Weights of a small self-supervised image encoder.
Training: adamw at rate 0.0032, batches of 256.
Data: trained on close-ups of made-up surfaces with and without defects, 101725 training examples, 18.9 epochs.
Rows from block 7 of a small self-supervised image encoder, named by matrix and row number. Rows with one number within an expert belong to one neuron, the router's apart. Each number is 128 + 32 x the weight over its row's rms, rounded and kept within 0 to 255. All counts start at 0. Numbers have three digits each. After the name is the row's rms in percent of the matrix's.
Before each expert's rows are labels from the 100 images, of 14848, where the router gives the expert most weight on average: "patch colour" is the nearest of a few named colours to the mean colour under the peak. Only what is clearly more common there than usual is listed. The data: close-ups of made-up surfaces with and without defects. In brackets: how many of the 100, against the usual share in percent.
# router: router (model.blocks.7.mlp.router.weight, 4x128), inputs 0-127
# gate: expert gate (model.blocks.7.mlp.gate, 4x64x128), inputs 0-127
# up: expert up (model.blocks.7.mlp.up, 4x64x128), inputs 0-127
# down: expert down (model.blocks.7.mlp.down, 4x128x64, transposed), outputs 0-127

# expert 0
patch colour: brown (76 vs 26.4)
router.0 104:127085128148113117177108158125070075122115154075128128116068130154135128154132126108111129080166082149084162138103122107075154145097109144124093162161135142133168133138219103115204146168121125106190140160150126081120108175070114165134107117114166084111099157117134155091065134148050122080181116064132184175159141150145156122160121181114156081115176104177133157098111127134184114152138
gate.4 083:134185110135163084102102073103198130060129118133070093118105127135125115098092163137131143135085138104164127130121170095178116108124174054152105158065134184150164170223086145116154107090098070083111103086129105127111130107127114123093102141135132175177114145131099162090115101146152147091196177172123094100099102121093094181122135101114161078128138140143181088158129112142163144171128
up.4 071:110184179109151135128082182133162099174145081075118164103133096143101103116142080117116160076078100146073110137109106085170143072139165094131106098083099140162073152140129090114128097110114124119108168148120133103117102110110137074143181112162122131090100132132114103104155080069135135073168132110112113125085040168089100084048116178067128100150111094082118088080163166126116116109131
down.4 075:112125121111183061112138118199105098115059124091091166125143123086162158105080127098157153127125111126141119099128113129100112124102108143064103155122153139147157153094169177146144147151145127116156103100101144138060110161152175079092131129121128225046116063105139119116107042158150126078127117093161145085113183148126088140158106171098163151152081074129170089100145082132127122111160
gate.5 084:157151086110080128125071090151131107104114097153114072183135175135103145150172118140101097162062107142152028103132132072067120148151147125078168176101175098104054135092113165122082132114098151160096106107046084121144154125132084138136112114157136086126187147124123117100149075079159157108116122126117081181124114167152153117076126171117093187132113109145145088126112104146103115161119
up.5 087:115095155094111136156122081110140106096124155123093177120106084145129114090142145143118144172186064098144144114112114160184096147138113146105130080148102117072131076127117124152134165134141060099166116131149128121184139135139157113062101165052131205133119134103133128113156168091152125187088169113165106101153106111123072165170187103117113056121094105141116090193184045169113124142139
down.5 086:129068181083113150119152148148139146128146144149166155147126092164085057124149104069180094116126119088121183127106165169095157096151137121103118069108125110137108115174121175091116116163124115181102188072103120135160080152146195089139139113132117043092075151159164087145122153085104083112171140140113106089154114106114109072090185133124152060113147154117107102087160103163116128136068
gate.6 103:119087106134094073163159171131079116070051183108108154112129160109120144149111112145174143161110174122177134108149121109120103163134082122069145194182144129117100125104140126143062093053110143199094096135162111112159127082089124176167156133119073107123105155153150122128134118101126107130132146121166120126164141135184078146221118113100089066138133146155141131119072084120103100128196
up.6 102:160096124109137118118080146131113176143137155149130175132115071060115106074129157124168116069117085183112089096142154124147098147098068166168164103146136157094136100110103161176098086052152141182086061126124129118134120076161176124112109148125137176166109147163152112116184092088139083163159135093100110085142086145127156095101129166145151114167132169095158142134157129175095134195050
down.6 102:070181127122107167141104122117165064126117093113121123143073155164133152151135150153076105185102103126120142096155069147115159108132120117171197129122166068125111181089152150139115161109089075095116149111142139103162167127117133130142115131115088166093121149170146155112170062173176132149070048174155103131098060166095117137087104144101067161143081054170141141137089148167115142130132
gate.7 089:119136209183084136167073122103141090102144144117167142069110131122111110098159143138168130169154118149132124187107133140130162131213190129099063111153151107099093093124102137158153105094139110096110205128101120083207126076132113163100144136153107122109089109096145158135068146130113138136078122133155100126184075103099077119134164129127138153134121142125120070086099147047165151111064
up.7 090:113158111103133080121111083174180103088142127151120134130144161096102175069138118143138202151171096137124125107101057141110167090125160122146124112159119069075139105170095099095133156136116123134094111090154172105129102075111165052092171138124088151094159117149116151107131090173160170093066108159100138126145136113188100176128160110113094213146127111181144060110164093130158123070147
down.7 095:137180115118091128168220181111110149146139134161144117048150086136115163091113146149129104100173123089133139157063197116111132158111093147152105139158133173096098155142107151168076136180152195155147126212101129134139111125106116123147129116156082140115125172097135103160110120061128076110131128119095138190195133133135086106172152152115148069139132157158109110129139131075144140097217
gate.8 100:134202130116121148082133095160143092138136096095108141099127044073106072111126158129091101164147153065148135100119135131170096088128095108132128100106148087104081118095111125120062088104117097117108107099101225120085180123153093123125088129123079139161190111158172152153176057171139152142125120181084108086125104168130116156111123042172149162107137121140148177110110156138108132145107
up.8 084:133152117176138149112059091114115113098127112112097075056161136144103168105089149089120125162113132108088112149087192082104192132185157138123056075131191126152158126084128121156144199147141159097116171085114120111090180064144140150146153122130097128089165111134175172133130128150142134099127095118078127100097143129118062194129136101102097137087116096194197138110109150147132082148119
down.8 089:121209051109066124155088167049066093128123075184074117064129110115085135078170110195132143093121162168126131158129097104142159125120106158154118120116084160116096134121091090138117116127120130099124110153156213129100158070128173131136131124145037146132109152130118154163151137152132068056085102128099159158089124160126123133113071129131150113142139134118110084122132117141142128080145
gate.9 097:134150123130130183124103146162160155150127105108154142074135090150107142127110206109131130151078167104130149130157184124118124109127125162154104117105206087158054170102128113202089126126111107131118165057115152099098142111140130158105095127140114117148071143112142153145127102137089080161148119068097101161122163160093134122102062149133129104086131100111172152062146223062176084171085
up.9 100:124121142146146081101127130156135160117180138102147145171042161150106167100111112075138156087107075099163134142087103136106140206101161084088123103143090138093199110139094135130164162173108090080191130118128113087156135128128172126113162136141107113110113151116075165115090092146124069114121143128155119155176146094133121138157113193098125122175193193092100118095120174050150151164076
down.9 099:165090151082150112130105096095143121101146185180177137166125082115169120145151113097133137166154099117135078116144129191129094122116177113144112115086230088120084080120124121140099091111120135173087093126096170127167147169181081130140097104111150159155096129138101157104148127116110152185146208159120141131160192210185129125139156134126150163136172080104131093112131121131039129151124
gate.10 092:148115143170042126146086131093131125149150118173135140166103135108140058072169166136082108119129101140132076148148071106163114148122115071127165083176073159096120137118048170112094171053111172119145130121111122114184188122104151168128150093148128111132144165132117091085144145148213136122112097137102070121184095105109165117081122149148161112170073165123163108109155115118121137097087
up.10 089:164109149080193126137125115155156099124146147092088210068108170105177133135151125085109180163087164096053163112112139155116089114123127165137166186132065162078125102201085136124160111140109130133118103145169097104113107108174130094101111204126117141161138088071130136151123123073152160100129187099141113163128155089104121108130137094150083198149097140107112165170112136143174175123118
down.10 099:162032140108076136127133092179168128100115166130134160135142156133085128210137144078188136089146074128157188116081187161105118121135087131064161171126115126113171124102109169118146108140132145136098154083150104141096117132103098148152162130112151083132139119065196133108134146089119146106165128114050118150147133137173197064150140141174147161101148162138084090176119184147127118126137
gate.11 096:077153166163092148120156129094126107140117128151198136104187121105142144121120101144128097143110119081115106117125137065112160114153164125139101106120196075107112133105126183155115170161152082093063151072109170135124146152175145086142164079190135121055155117141168114141164156161146112109072144142162142094092086166099097197127102104160131158122157074158151142058079094124164057142136
up.11 096:152093140206097085184098118156115092137116175142085129094124118165143133116129160091126112180086165096073107119078141142102105135125149158160151158147133164128100141127129151125117126078089189116097106118160182118161132115177171195117107133210076140086148112099171162121157123084151219088165140152131087152107083164167110147085154086133116124184124186152092098095152105095138156149141
down.11 097:133161074096120073166159077089040096153138065122189085092143098131139154091138187115125087069114153115126150108095104122144114096080104148150111084125130158082088118130068135130086146123135143174143096183082173148115205115086126110109176138134110110095113182140091134133142138119143136085100126167123140132136171152179137100167080147134048109116138171106121130144177074102144084122146

# expert 2
patch colour: green (40 vs 13.3)
router.2 106:086163116122174150106157120139079154128114129092098067174156124119104106131144104122084162149093212073090109107124149145160136097166198084147132133102158091199078173155113143143116101104091140112086130107116120176084106115168095074145178110118108123130105130106132085184141132139096130131157128213122113105103114144111081083107104084108107152136094109068134049072090157104079151097125
gate.4 098:087152100125096125123140081154160118187130148129139149057115127140109086071116173137130162090177112152144107097092147155147121128156111117141123148154096150105152093150107110063139086179181115080123163212114147113141099080066096058112112096123075133137133175143127150162107169140153148128094118139119148138171158076144097121171114158106168193152123118192070131097073179149187137149083
up.4 100:174108144139093124164092156103098170090134100150122136144141105056157169138151117099136104152123127205119050139164148115098103150078100152098095117140170132121106178062150153139041166074144156163111113086086121149133180132129142169129127160144127112135151096150128120067094026118143144146087101112109144122131170074105150129070150145166117100118052152109175130173153109123128094093145
down.4 099:124154117135067145109084129128131145092108148135165139153191138152169102066198139085127080117181181159147123120185110093096146094123165144124145121117166091131157107102092186129128128053104135088084123097128141129150087112182087121116168128179153122132064181079156110130107095123135129105106167158143113116051132095091116156081082141115135219089115136130069131123104114166136138096071
gate.5 094:171150094098111110078136095187134162078098173128109123170105149174135163132093121144112112109159069138101118108149116130087087156124148172112113106120159126118145148175159147105133140135104111087164096147151050130145166126107159123024085099101116158122093068124114122076137093156109156197147146129158072149109093157120168137143204200119124072111130114142153102158188069182143134113113
up.5 095:108070132159133162178120109106107123159156088117114114140128082146095181110110128161109119174198122157148105114161160142142150121191133166115067158158132105144102100093181061127117171134152136141126153048094199181128115159163151135121123092104126152065101118067159168118131155166161101141062156184177163113107150086124141147141132154122098147107065172115139103148176138104083090080168
down.5 090:090117064129067176187152103061107174170167168143142098118133131046135160112118156160139132149085135128108144188073151153134165114121124114127110114162084179137129161145110126173153132184130177140082064135098141056124135106170134140095153114135111172134090128128175122132142167093168116144178146108132159135162046141141168155148118141130197095113180146142119115107054113113178132145135
gate.6 109:151112110148084118165112167175112111136098149164170106099144179085162074097120119163140100136100154148121144090164180180139104087171151150149112083077176125104068103116084171214114114075124138108090134130149161092120132151186112112063093131158132086103101099089119090191112162148128161125099121097077073108158110180115138071096148087157155095123107139090138071093128141112105135157083
up.6 118:081102088120077162108160176166150168149107168207112120159120143125083091132121122160155103143128152122141165082158158187103140139122124181158152142137114145133124132156164168115085107155132098106162135127139179151150121215118129087113085117114085109147155158131136136188163195168134096242126111114133088162125182141147126099158175120128170068136101127137159112115142174186084163169142
down.6 112:125102134116121131129116201125060115059158128156106188132061182135101097130137146087137168178117143118143125121123136107107106107109120205127148104133045103123102095165142095140195108166019138108122149100077160146127172144142164115144164132150137138175101099155147133072106113105162107103116078105166114147103142217111112163105155097110159113168151108120124149183117154164121150139083
gate.7 102:130100161148126082108121146136101139072154092141106146145119136085080137117091150176114129090128116142115125149118052080183094154149138065034119120180179179138179152100076165119147179123149156145114166121147101100124196115146096150129125125129136088174145120160143132124091138163156073120094147125146105056129150083060154139228170146118123103166117174095152140109118107078141143101124
up.7 099:128181143115126134102115122100091135064194093148124144141183089123104140081122141176157106100110112107176083109192109103109133099180135170093100091128170146136093100081119158148073070080097155161118109123131108119117137093118106165101170158153062104107080088131203127091152100111109118152084149124157120110077150095095109064100166129151079156130112107121143094124143135155020089120125
down.7 097:144074080124119118140102071143090189154143136125120111110116175127147153152108055132066164096185074152088099149144152085129122137154066103171133122121030131099170175161115101115139098111136125119151126184143145102094098143120100133151131110102170159148146112104109107158111181110131128071118093147086174120146112122152192138154102146183141105140179175074103150232119125123108125086143
gate.8 094:108099135101140105142099130081061134124153103106111206071117041086175148141138108117088120126142067101100087156120137091113098139139065140106074127169091173090112138080161127116076147085081128165166113156121158122118126150147139142133080093130131114137141065107155125118068108066072094118104173120153144146142163059132115167159104193146159099142096185097151171147123127095116099115162
up.8 078:093122086097171089120149168142112049150123217098105163067100111084143094141089096123121134107071112075181124158137123100076147142094126143141182141145133136124139120149149142190140107197129116177109144130189144131105098116122180121123147123152093159108127141165123145105137060113133080162167163110157148129128151179127070130098057110131149139166165091111146110091142100124132073219144
down.8 082:148118127121196103131124077191124148081127104100136164132091176115078138113111078081139163118205123161158142151157167140139104110168120111159106127091139158111193114117114102117147060153133092099138163202104166067082172132139113064098151118158144111154097152087074165179135108166080154131128101098117185117171106152170155070171115134193120131096154136098139134153136137165107105077125
gate.9 093:206160148133113105105140156168126168123134112151119115156121131171138138103141117056183108117122094189085136111099115136157102172103076187102132075159110118107229108144133054099110112107130127105155128155129128154167162078113113180110092127103117083081167148123114121110122121121142139153101121142106083155128107193125204138129131105155150124119170166173137195213165133151174186149121
up.9 081:138172157151146138125171143155106156141171152116138123149166150202190098134158133027145133176115165117125123119055150147176091130170143135151151135159154165124154154189094099165076147146111127150169125149136146173153045125112133133161146153129105138086187140105159126151192161099113113177150167159129118114106144148174105101091142076179160168125144126151075184165144141095144135174179
down.9 080:137130118139119116124124105146152131138151132067164111151154161100137111136106087134210199145108125181181117170088158143107069108186105063091157182161142144148157111119133163162130200084131108106115145059117162121088107162157094174107142109125110142133101078074128183144149137173138094120115140150122161071147112147106140188171102102202135160132167113169179129145134160192099096126092
gate.10 097:154168109141145143159152114138199173105124080125125140116101100175045113128093113150150159134138149134132086118127128138162111160183154082060076125111158157136161152112071144105119126159137166082138141129102175160161197078059085111121136103108071101120145138135143163149120122180157077138091109148131083143128207131109148106175117168147128190143094173106161120135103202077162097154153
up.10 103:122119138177113128115139139151168099173050150095164130110152138196104080152080084114133110165143120108115136125119126169159126158125091113125099141108094099091171073120140108102163129173153098105160191174102149134166118168077113112145131080183127106115156206101100163191119184157108128117093100117120115137196132134174142138134101141139194151112193159197124164117073166100169134183139
down.10 099:090151181156140125138169130121180094132100088120144099140110087090103191105112180179135094132113152114147122110086131185222134179139166085122058145159141124136135112118139119156112194163166111159113127143119099204128131151109157112140108134124069120067123098139124122084130090132093102208162122116157118128195166110126091116137114147140107124089048127154151177053151144089166137125153
gate.11 107:179165168127118131141121110142148179074191070166149113163061113153094182075155181172148138096107159123141116126097129100138083144179163109145137095151138143142130176104053181161104111124101122121075126116137133178136159052117125146139157155123046132082141124136166125130149131115144139108143125144118048113103160070136104109151152134131106203192080157101133113116157167102089108085133
up.11 112:174126180180151099109134127151134111064175100131141153149105051147082098106139093110182134103136125135166084161106073123198117136171157089065177150145144142130110114096084113140142101082135098175126159112143115122159159106118116105112117148100099165111134105205145114109150136145227109155107226191159129127099150112166136121122163125114119150143110197085108143162150109112093130093163
down.11 111:131064112111076105155150087152112168182165131197092130084117150164109139146102078159156167101108120124132130126100149105131120130114143155167126131089014167097145140143105144117117068156183201140168123151112125098075104117104132127133147137101119103166186111118109161151126204090139134045111126062085186188110160088129174113095131123126151082124114155104107129167130118128097114121159

# expert 1
patch colour: brown (98 vs 26.4)
router.1 093:163093075117129118113092125087144154146161143150165166124077126131143125108128150187143069077104146130169126123132113097135095170136085044101188119151113140106170119083038115170113154124101081169119106138122099123166132104126144165166114168109132171102161083163148122088190143087213124138173094131121053125138094114152139118130147153151091130196075161148125200164153109108123108135132
gate.4 110:179122052115174046135078143101135162094077155150112176102103098150128083167108157105131064110106117139121196075136130125146082113143083115113127180154168185134156127123155077165107086123081094164096073123134093113113139093157159119117074137154101144129056142157150105089083141104079183157141125131160109176139165081141141101121145192095132090138127166151156170147133144141113137099158
up.4 111:115143138213100107155136162128107155138212098145132149146122053150090134121141118147149119136127110126153135151122160158143120159112128135146063075226107211153161113065144140129085100122124103101111145092126125146111143133098129117165160175133041169108134160115155095133108125180129144158075112129181093153115138073116085089127140106121127101166164163185078136090108192128123105119188
down.4 114:121174114125124134114077158155091107106080160096115118147143194112057158163175108150089120129085143077110164106138128129075169108108156139178167087133102112157082203115175096108153153092102090104108171089090079159093168150120132112130160117100113170117099138162122118118167099165138148170118123126124135085136085172124112055081151142062084174148123065123156106070131134166077095141101
gate.5 101:161116133130113101111131138136132119132086186088148120117071074121130120097127126119169086111164125120060137125172180136069102193151131144179101059197092137146159111140146108113127132108192094071074103117088176113136165099102152154088090053151136078101124170168136133120121076165124133176131146115128111089193110126146166082148122181134159100075129138182178165170142128135159124120094
up.5 107:118171129152114094165177175117136129184166183136127138160096088102164119063095164155122106127117098108142149150159190129075116151057072168205130118142066163146142146133135112087114090101159125115113147167098142131113127139155125145083079133177091175201066204136140095108139091127137172122111159108124118119165126097079132126116129128113097124129178180146107114097116095186070124186114
down.5 099:099146148117110112092131132123075056084100151164136114169142195155118139164172083048126159103060129133096146070067114143136151056121129143139127121138146086112093131118117132125088110118111128189124159068105150112112062142159168142162194103184099106106080156147131133184141127131103100069103163161102091072083130148150141087134130134080112181124163124113122113134133134212136120151114
gate.6 107:136168108106181064099156184147147150123121098097160135134093121112117184140099078149082144135104132102089123106194147138131126127143165095130116088112140036170105180119150075124165132147118106099111159100123142088063131095122132104144137136164158167153142073128052110107091087084126149085157144146109158096183161118059155133135109067101069149133143149071170148097103138052099133136132
up.6 099:138110145129152159162169182173104125110105164077147063108096148118080126135092149144142149118101172099117104126120100218139155107123182086114107167115156189174156137195113087181201152143173124148072101114184100133136066100143147118134129132121115106102056119134133109181121124175118105156141123097129136188100154134149112093140095121146139107129194116074070119103135145093174191103112
down.6 097:130141136071111115155135126150086119145161130084054164215116108171136109174146159121151113164078159105148168065092154151102120147153164133132174153110130112134113110167171163116101082119121124123174125147086174130075139140147094166094127147098060162144135152177144135102167133087154134125144130159145094124103133175214057081109103125081087132215083103153136101118149086133093145138161
gate.7 114:141145098113158061105128161160122178134095128171124148106154148173099117186091113097108106114153147128101125043071154154136080110122115118103099107085200125167180152149190094123115103155089103085145079135166104124111105152145110077115059144113115114132110079133109070199095190128044157162122111139133102155121120151162133143164178133105111106128148124161136113137103089123202187134138
up.7 106:079142143179117159069134170118092116092145088142160119172187129098116114159135089119168142137072124107156130144141134119130182092128140142070078117203158192134123128083162155150131146164137113176151159061099144143085092189093160096192195160142090155108147130182144097148119121192149087136068119155141132114062181150132091102118152110082126121125098098128085127099135167161125101131154
down.7 105:152119167133158108110048085177161095107131147120155163164116159131128146133139103123107125111134127096137144075192133156070154138142162142152186093134115100123113101150128133133177148130061109051111158094125123175117153109141137171146135094107174136151130065079122137042142103167094165132113136110142092035163171114092190159136168163152065190145105108146142138120133145125084083153085
gate.8 091:141114141061134130158147121103193123075108115208125177061146161123080070137126159192146111146178111139117127146120116155139123078100093122150114176188071168119123124122122096073130151156141100163105118105108181129163140100088125090120119116149128120169127157173172176165084073148116159139080153109115169120150171051139117115147168133174198189102147119176128150155118128127185134115140
up.8 089:149123144050113168155142098129170132102139147200149168090140182091101133131108165178119073143141150127101094154155100155186130096116126066126135125148119130094103109153080115138128151155175099164073143100069145107147159136102141126162158133109175077151178148157171158126107106122173112177107138117091110111191181115102146068153162110184166132116100107183237151146131111125162154117120
down.8 093:112128079133130144147191130158077157152095074143163084146160161142148175104086109107106128156124223178142136125086110108186142114128187074157089131105088145082187151137098094168150108120150144099126093139057124116090100154156110125134188061120128120138170101084113144144116170136137082106127132102164132091113158135120128085144052101097115084148055173144114100154115120099127071133159
gate.9 105:128182156158113118088109171144134174133147162118103087194150144177173144133117078112084116149107116133113110096134158185089125132126187151140090060144154124153104138171169155145073187171125126103209110154163093147123061140146158138122129160183170176095121113099076080151114112087070117146155108135100079122088117141130081102085149155130165124123176140108084111133192105138146184170111
up.9 107:127109155080073160111162129116107122138110060139204107167164136155089120126123129147170129167172157156101130123094141127163139130153110128110110115134121102078160047061130076105141138154184119132050129118089175195131110137137099103111136126057090106126152086155141162152088180179169110115043139149143130121102150123148181150173138138149105157107076139135114196164094134144150097083153
down.9 106:151078139111097135108097104084174171096185148151145115119161168178123085205147136119112159132190117129107089160193165136074103153138149146138119114139133129150134115117128156127126116064093103144158116134134131162187123190177109150142082191104207149157172121074119135102070163139107109131123169138150121094122116095063177156128208153173118122159125163143107201160106130147129158127090
gate.10 100:160147135096079209105138091071149170137125115130178170100113122125170136111150153117127188097147074159147105134156138097175147126157098133112143105143109168104125122105102141103095144061095155066214139154121130137133145074101147139110135136112185114075168038116103182114143157122132143132128131120166059103139087146125153157116187191121150146143069078146096143137169138098172122075094
up.10 101:144105196145154201068087083098088104129107140098138124102163140180155066139136196077128113127125154097143111141096143076173121118169108116099112114138118180107126053146132143157113095105104108173085125141122141129109118171173118146129132130110149101116140120052142130131129169158118077148128151070185115119067053141155145150126148118173155078105175135099104162188120101203126075108141
down.10 104:131157112141153108101100118144076092059127172180118138176128134108109121130147102069086161179128123121121079116010158084082118109089176130187113129114126114080094146129159147092132066119100079124123134127092134110125096150155050106158143128133132169174087104129117121158097097115095117165127130139140164095127141158196079109179144114132152198137148095157132099120133066203109140143118
gate.11 082:113104214100169157167153162090149084135050110088136165093122202159143108164089145102087106158103102094125171162143117088122190116151135137137148128115084081122114173133134104065173196107103120152090203115141176153175117151104155143098074081189168102134172083080119104093117144156136122137108120121129127111160110142121183147135124101136106099100157093101132177144144097131148070143137
up.11 079:076129156153183135146135193105149101124093126132168166094151120133202115118084141106116091166090098098077161120116133120100153148144127178175148118112151036098133090089126094141095151109137116170073124099142203146169101196115168115116115068171150168178120119141144135120134132107144127179122144107082163113160182105096185108159059142146123111098108120113165164117172102182131088173149
down.11 081:107121131093102151127158135195127153144050099128126096100150138115150140109135088160136118080100095136116154169156104116103089101113118131087172103172055135144140128091106099092082117112108171085158170102138163158102099074061185099089102069112087116087144063142126117142123119081093132097102088093128151114108126157098117094075125137093160057141094157063164161084106170101141076086093

# expert 3
patch colour: grey (89 vs 33.7)
router.3 097:127160181132089118099154115156211105117123103205131141088204122091136157101123131102155164199150083147152107131145132161138124106114108225134089102097120144049112083137145163102076114107191148134108139110120155129153143105148149102068110120174096138153162129111109176141115113132160128161025164131131147108100157089111138181119155101138161134051148147127113138175163118149115143120111
gate.4 084:108144088175102112132118165200144092104107116077091094115108101106083061121118126138112131138129202135138159085118123122165129111159148088071084138115186108122141150150171101173135102124079107081109080114163132114111122136128049112101080145114114099154095214155116126142082101131071155141145082182165085138154125137120120066111126074195132110102122159137094084108092122100172182153162
up.4 078:131120148162138097113061145156089073110129114105125134115144146075111152130127094141144158112157099174113133154094137117151130112106059123139120120211170151108170129141132125165157114099156155136122119097118157116115144127164154090193191192164174103121151183195102150105068116152105134066096061148139204111150132087129189129156102166121144136137154220189115154156117103151178118111126
down.4 079:123143109194110160143116143091124163116100139092118159111160123070121118096100114132107129171146133110143099147177123131194120139095085125126126191124140097133183165108145108134137171080128090171082127142066123135148152145097131161127150098166108134167095162132154067106169052108238100170161122124118114111115106134164096188098085148225156189113121074085155116153158126132162139110145
gate.5 112:130090123165115077125117153175105157139137096142096073139112148157092154158121179102153117114084159097110075094089150069102125135081092130113126077127197131151138155107172104175131158135111171147060121147183132126105107109174123166176057146123118100156146141107122163126122126118078085112150126100118070131128097202123148168171129140143063077143186161158148125088090147137194119201105
up.5 104:148124151082133073123162158162122145119159087195080128161108163183106145148102154180172143143087148158098127074114117089187115188126127127114133150172152159123166080153108128119150161119153153142059113174181113165116114080168086161116077108109107084201132117116092174142069094081147130162098189127151101100139177147088139135204171151077076128143122117122136152111115162110120118116114
down.5 104:105169101123128109148142163132113108168134114070147130130112145120198192091144104161085102085127150115134119123130095118231146061134109049087110119129175128137122134147060090197109137131142153151074112163145116118086077128143077107122167069157092084093107097087159087151132118087136155116172131145088123150164129107059127091111094075142157133126083177099162134091136119111130083121161
gate.6 099:140139088178074143125165129140157124139140121099097053085147075141138106117121155164138138124097218156161073103160121077128135138108157092101123143093146087183132121102132152158109101137106073081123113138103153143072172166127041110097041101110115093123129173112152157156167116118140145136132148154197118171136151142103140110074144098184176162133086125131170109121092138136166099200102
up.6 097:110124159075159105194091161130129142098180087166178155154064134101180161129148134115089093144159104153093196156099138155099128132120141125160121121167108160106125163163143067137141139108061124149079149086157117174153106082146144168164142197102137163141129122097100123049066062121082132109164120144106119108125113133074109112139108107126084075158138185145069141143161156119110150101185
down.6 101:125192149136077161162174118121148134161110189107143115189157148080132168145138144120136137194123158137135070129130083063177154160093129132126182112149084148145082153128170120129117197161156144067131146132090117151134110099120150110137136130130116168066155087189096140083111080123199104121122122126124193148112093169140100203137156157064131134063079077144139158121116101094145138126130
gate.7 104:119077148113178098118135129067147111060018167137194149139111178110127110195157123140138133133119137115155152126150085160137139087162181160105139190090173097120086094117127121165163142110096106155147155129118118120162101116140147157098128094143174146103099055077110171192129178098034119131132150102143106144142118120144102159162128121120171148103172105084107069082132120149124104113145
up.7 104:147187127095162094112185163114141146132081097169157139169138186119147186155081109132142134107097127095094176125136175091116140120118117148185172156066120092142106142140147149094177150114156152140111139164131140136128106155168083152119099065178164084179089115156092106149121158108116106118117194123102182093130144160131222122199115163055126129068156093078138138109131120105079139116109
down.7 105:149133127100093151144133179117172188145157145145094159143158095112143183138064108172101061179136114112128105147178071131198105126086131122125137099131111157188128122096154096130128112147168122145136110147132109100157118156096151100131147143067153160120173165104085118119178129085157153204155120133136115142161058147112143109021097133108140132135069145181167158129142117133092130075203
gate.8 117:130069124076119147153157185163098151172181095146137120116085107132172150141145155120174198145142191184093153125138140120112117124066143144162115136108142131136115125163180103184122134122121070135050110098201129167099132121154118170144068130065136096182106092067146172135105068081075130142133166090167144121083158119119121119126140110145139053113102096145151116120145193115153136149115
up.8 118:159102128109124140135097184168090154220190172113148125124066135127204176089125077106158181123167128159073168113211164099109086150101133144179096083122115147118105096175134115156140149133153069099106082128165087077114176154139170154122111112108111120114122144092152113138134073143165130140131150078142126114116136138139136089115161129143164041115141126165179129138161165088120130161095
down.8 110:115130182144182107086097118121064055116101120109153119146117080141093106119196159101122151065109116133138180090117139156074141122111118129157128141143168079143135119086147156103111072094080121115148186114097139176120125166137123127184093063152154091116082105159154105143121065149072146124131118150134110075117191107142092127202128157084114131120105083125166127068143105160100082167065
gate.9 088:139184148104110162114141115125159163138149143150122092069141112127164176095116119151131113120106115137106080138105174136098137155118153130126079146129140129177164137123192136119114115125142125065080167158088128106168161129106084132184071090143128079083110213117162094100131094113115134132217170194142113166133059183113151116109140179121128078095181110202147136151088114110162164187113
up.9 082:099063126176125088150135135150055077135146115058094164158130119106110071170134122074113169114126174112173115145099100135126125093114089114128197130134111133091098135132109147136120153126112140173186115107157107135080105147149116152095181204125144157189176064135109126127086117147107114105068114097114154115126196066132080140151099075179136152152065149067095137090124153090130114115121
down.9 087:137202167107126129092142129123162153111091153125101137162145085147145178109165112117117092163093098096100109091167070158120149160169127111146182051154126083158120143156155118121068209064138101108078144106144144096132168097105126094126162128149107142061142139187075099073136099134143136170102101192142101102113038163144130135096151147072139129123072064148132114147146106144129134128129
gate.10 113:135150122118207065086168111150161138112125083136147162117146110125142151124086082123088126120099155162124091103126112121165097168143133061099096080141104113138197183131117099107135090031077113158130126124147153173115125113131103104130139117145192134121170102113080118083079083130127151081162141165155141085140137112067194162154080107117103136207163193105128148159118100147095136142175
up.10 129:150112151110107163154114132148134156120134113132110059153109129152102120204164166150085138159141182141122156126143104086109117099094141105130182167076167121166070150090132094158117131154029154118120125117136069139087182115123057153132075175065127076169161152090153199149129109111106159112148150099153107154116123158112132090083185074168107125151133082145128089089105170088135106143167
down.10 121:132159138188081102160065170131147165140148136121131101118127209122200161141065128149132132167152132148125116138111125102100114139143125173196141187130125150117092189184161146134100135137123117119179108177128076143161128091190128153125115144141128142138140107125143123135120151163159130117101146103146087107092126057145046114093071191065140134204091103135122097096090167085135192142148
gate.11 085:137092070097152104110129132162098169076113142129138059164114206129124150114114097129165130132124171160134080109137124158076107186120186083059084122130115079188194124171106160110184110127076129151067092118126092124102142121085094095114132088083126093114117120122117137137136105184156097109187117174145076147160127171140126100177101141140155128186192145113168107102092108148162162138145
up.11 081:108110138122116072108133120119111090049108081175095079187155232126089174143180114101124142115116118114141122113130079200063166122101154156062095119123089079166146146115140144077164145165131134168128089122155088091111109095107122081088158088131109082138133153137093127149145115128113105105107095136104144098149126148161124108176133093102118196118166089100140088094132076197123133085113
down.11 075:088069089092131107087119108115079125096160092101076099164106124108111150099131104110119141091100169116127107163128077167137172112072124098132113087116091082125180118143091016141175087111091157096082130068101143109094070116113097154139139089118118099179138144099132163110119138099059149156185122099149114166120170118112153193092122084136125173118131105160107102113161171148155114119059